Weights of a small masked spectrogram model: muon at rate 0.012.
Rows from block 4, named by matrix and row number. Rows with one number belong to one channel. Each number is 128 + 24 x the weight over its row's rms, rounded and kept within 0 to 255. All counts start at 0. After the name is the row's rms in percent of the matrix's.
# convs1: first pointwise conv (model.blocks.4.convs.1.weight, 256x256x1x1), inputs 172-255
# convs3: second pointwise conv (model.blocks.4.convs.3.weight, 256x256x1x1, transposed), outputs 172-255
convs1.174 107 [ 78 128 126 135 110 124 136 108 140 121 138 129 140 120 135 167 109 125 129 159 112 104 139 141 100 115 112  95 210 152 107 112 135 129 149 169 104 119 199  98 111 135 117 113 102 107 121 121 146  76 128 141 130 141 112 171 120 133 139 117 138 117  98 153 151 157 129 131  93 111 131 117 144 112 163 126 136 134 134 163 106 128  90 142]
convs3.174 104 [ 54 116 147 147 129  79 139 105 127 110 130 126 130  84 142 125  95 142 124 132  91 140 113 112 135 124 113 123  60 129 161 121 135 123 149 112 152 131 125 138 104  79 127 127 157 128 124 136 140 123 110  51 118 124 133 120 115 102 130 107 122 128 114  95 143 145 141 125 117 126 149 124 113 189 111 129 146  83 113 109 132 174  92 162]
convs1.175 102 [137 131 128 142 132 165 161 127 128 133 152 139  99 115 156 114 161 168 130 128 126 141 124 110 154 119 146 123 125 144 145 131 111 116 144 107 157 125 165 114 153 160 126 131 144 145 130 134  90 186 147 145 141 124 153  93 130 158 129 156 120 140 138  82  65 128 111 125 100 134 145 137 129 113  63 132 126 136 117 118 130 142 160 122]
convs3.175 095 [111  97 128 134 123 131 149 157 114 104 137 139 135 152 127 108 124 130  98  67  99 136 124  48 170 172 136 165 134 130 125 146 109 124 111  81  71 137 144  94  96 147 135 122 117 211 119 145 146 140 116 136 114 158 128 117 109 107 180 124 136 131 138 170 146 101 135 123 136 145  98 123 125 135 158 104 130 117 100 114 105 153 140  92]
convs1.176 099 [133 100 143 118 138 130 149 101  76 173 151 107 152 104 109 126 119 145 152 107  99 136 110 135 105 156 131 117 134 166 130  72 143 117 162 152 113 108 140 101  85 112 120 113 119  97 125 139 137 150  99 152  87 112 132 134 165 122 149 145 124 126  74 102 143 109  91 118 116 154 130 115 153 123 118 136 177 110 131  95 133  95 140 129]
convs3.176 098 [148 118 124 135 121 132 134 102 119 128 137 125 121 101 135  92 139 104 132 131  77 124 153 120 128 166 149  96 201 146 137 115 130 109  93 140 100 146 123 158 109 127 141 123 131 103 115 119 101 119 105 138  98 147 141 128 132 114 117 144 148 121  84 159 113 128 126 158 127 140  94 104 114 133 150 123 122 119 151 162 173 120 110 144]
convs1.177 098 [140 144 107 133  89 136 158 135 136 123 136 102 154 141 142 118 119 110 123 176 144 156 123  76 136 130 106  99 118 134 110 119 140 143 118 128 117 125 148 143  94 110 123 116 173  76 103 138 195 133 167 135 136 139 104  99 112  86 118 142 160 149 101 124 179 172 137 123 114 175 109 161 142  96 123 129 136 133 151 131 138 154 159 114]
convs3.177 091 [125 121 146 116 140 131 149 138 145  48 117 150 125 134 113 145 118 122  95 117 145 124 136 101  97 154 101 150 127 131  72 159 167 148 139 143 121 118 145 127 143 142 128 135 108 147 116  97 144 126 170 135 161 122 166  94 113 139 161 122 125 141 123 106  93 138 124 143 132 126 150 106  85 170 127 150 121 150  98 123 138 157 121 159]
convs1.178 108 [127 121 118 140 143 141 136 184 103 120 137 119  98 128  67 132 130 146 123 116 139 153 127 116 141 147 151 132 133 133 126  74 117 133 151 146 145 134 125 148 142 133 123 128 119 144 123 145 125 150 148  61 135 126 138 106 109 140  94 104 128 121 112 102 152 112 148 125 148  73 110 172 129 126 176 136 135 112 125 154 132 108 229 147]
convs3.178 104 [122 126 137 119 130 121 125 129 163 110 125 128 153 148 135 154 120 118  81 134 116 153  96 131 157 166 127 107 123 117 148 129 109 103  99 104 106 110 156 122 135  70  86 119 158 180 121 136 161 105 125 108 124 121 114  82 135 116 144 168 162 133 118 116 168  86 157 127  81 171 152 131 146 125  75 111 138 127 140 133 122 135 171 121]
convs1.179 096 [144 127 131 101 148 143 117  66 155  90 142  97  86 128 114 130 131 129 120 156 136 116 141 121 123 119  77 123 138 132 128 102 124 113 151 112 157 144  87 130 149 162 161 133 153 131 119 162 146 149 117 145 119  34 141 142 147 113 151 140 111 124  92 127 143 156 161 126 118  95 101 142 116 144 145  94 136 135  95 155  89 172 113 162]
convs3.179 103 [103 129 129 138 133 154 124 116 184 120 110 120 115  93 150 167 156 158 100 112 146 121 121 124 139 110 131 136 160 144 130 127  67 107 151 123 161 143 146 134 108 132 110 109 145 112 114 151 119 166  97 123 157 159 147 136 107 104 146 145 118 128 163 148 146 124 144 146 131  93 128 122 150 163 103 149 137 109 179 138 145 123 202 155]
convs1.180 096 [101 137 124 124 108  82 138 138 144 152 101 130 138 121  71 130  98 137 113  99 113 116 123 144  55  89 127 120 104 128  41 138  95 104 166 155 136 122 177  88 159 107 125 101 131 143 137 116 110 101 143 117 139 137 129 154 142 140 117  95 138 136 123 140  88 123 116 142  55 110 137 127 118  81 102 144 167 124 117 136 115 115 108 125]
convs3.180 108 [ 82 117 128 121 143 136 102 130  73 139 143 133 130  97 152 124 119 120 122 145 109 111 140 129 104 133 107 127 134 132 105 120 139 139 157 122  98 157 143 129 143 131 157  86  82 153 139 111  68 129  90 128 113 111 115 156 126 200 107 114 109 133 145 165 132 111 102 114  73 160 139 131 142 152 134 130 157 133 147 135 145 138 136 169]
convs1.181 090 [112 175 140 149 118 126  85 143 166 145 146 129 116 164  81 146 108 182 148 136 138 116 110 131  61 127  97 136  83 129  99 129 153 136  88 108  87 117 123 130 120 158 154 146 147  86 109 103 144 162 144 124 148 108 126 126  95 101 183 132 118 140 155 169 131 117 172 165 113 146 148 118 118 118 105 126 137 139 108 169 134 103 170 116]
convs3.181 096 [132 115 134 124 107  96 146 175 146 137 138 120 107 163 120 122 130 120  83 120 123 131 126 140 133 114  76 141 152 111 103 143 131 133 102 116 116 124 127 135 154  90 116 136  85 113 130 191 142 157 117  92 123 126 154 125 112 113 130 132 121 108 108  87 120  47 163 140 148  98 109 126  97 141 112 131 130 134 133  85 114 139 116 136]
convs1.182 101 [117 118 126 144 137 125 104 118  98 113 130 110 116 142 164 114 127  94 118 100 138 139 107 167 102 105 127 111 143 162 102 110 131 141  83 100 130 112 135 140 111 134  94 140 181 126 130 134 122  59 114 133 124 131 106 174 134 162  99 160 114 130 114 107 139  59 110 133 110 111 104 142 141 132 134  91 121  99 130 143  88 150 154 134]
convs3.182 095 [143  94 125 139 106 119  88 201 111 145 147 110 149  83 147 123 147 125 125 125  99 123 111 195 102 139 173 168 107 159 128 128 109 136 145 132 156 117 121 120 169 126 138  88 150 111 113 130 172 168 112 120 114 142 146 148 134 143 176 138 122 120 121 127 139 127 124 123 108 158 121 102 149 142 143 146 121 112 124 145  52 123 191 132]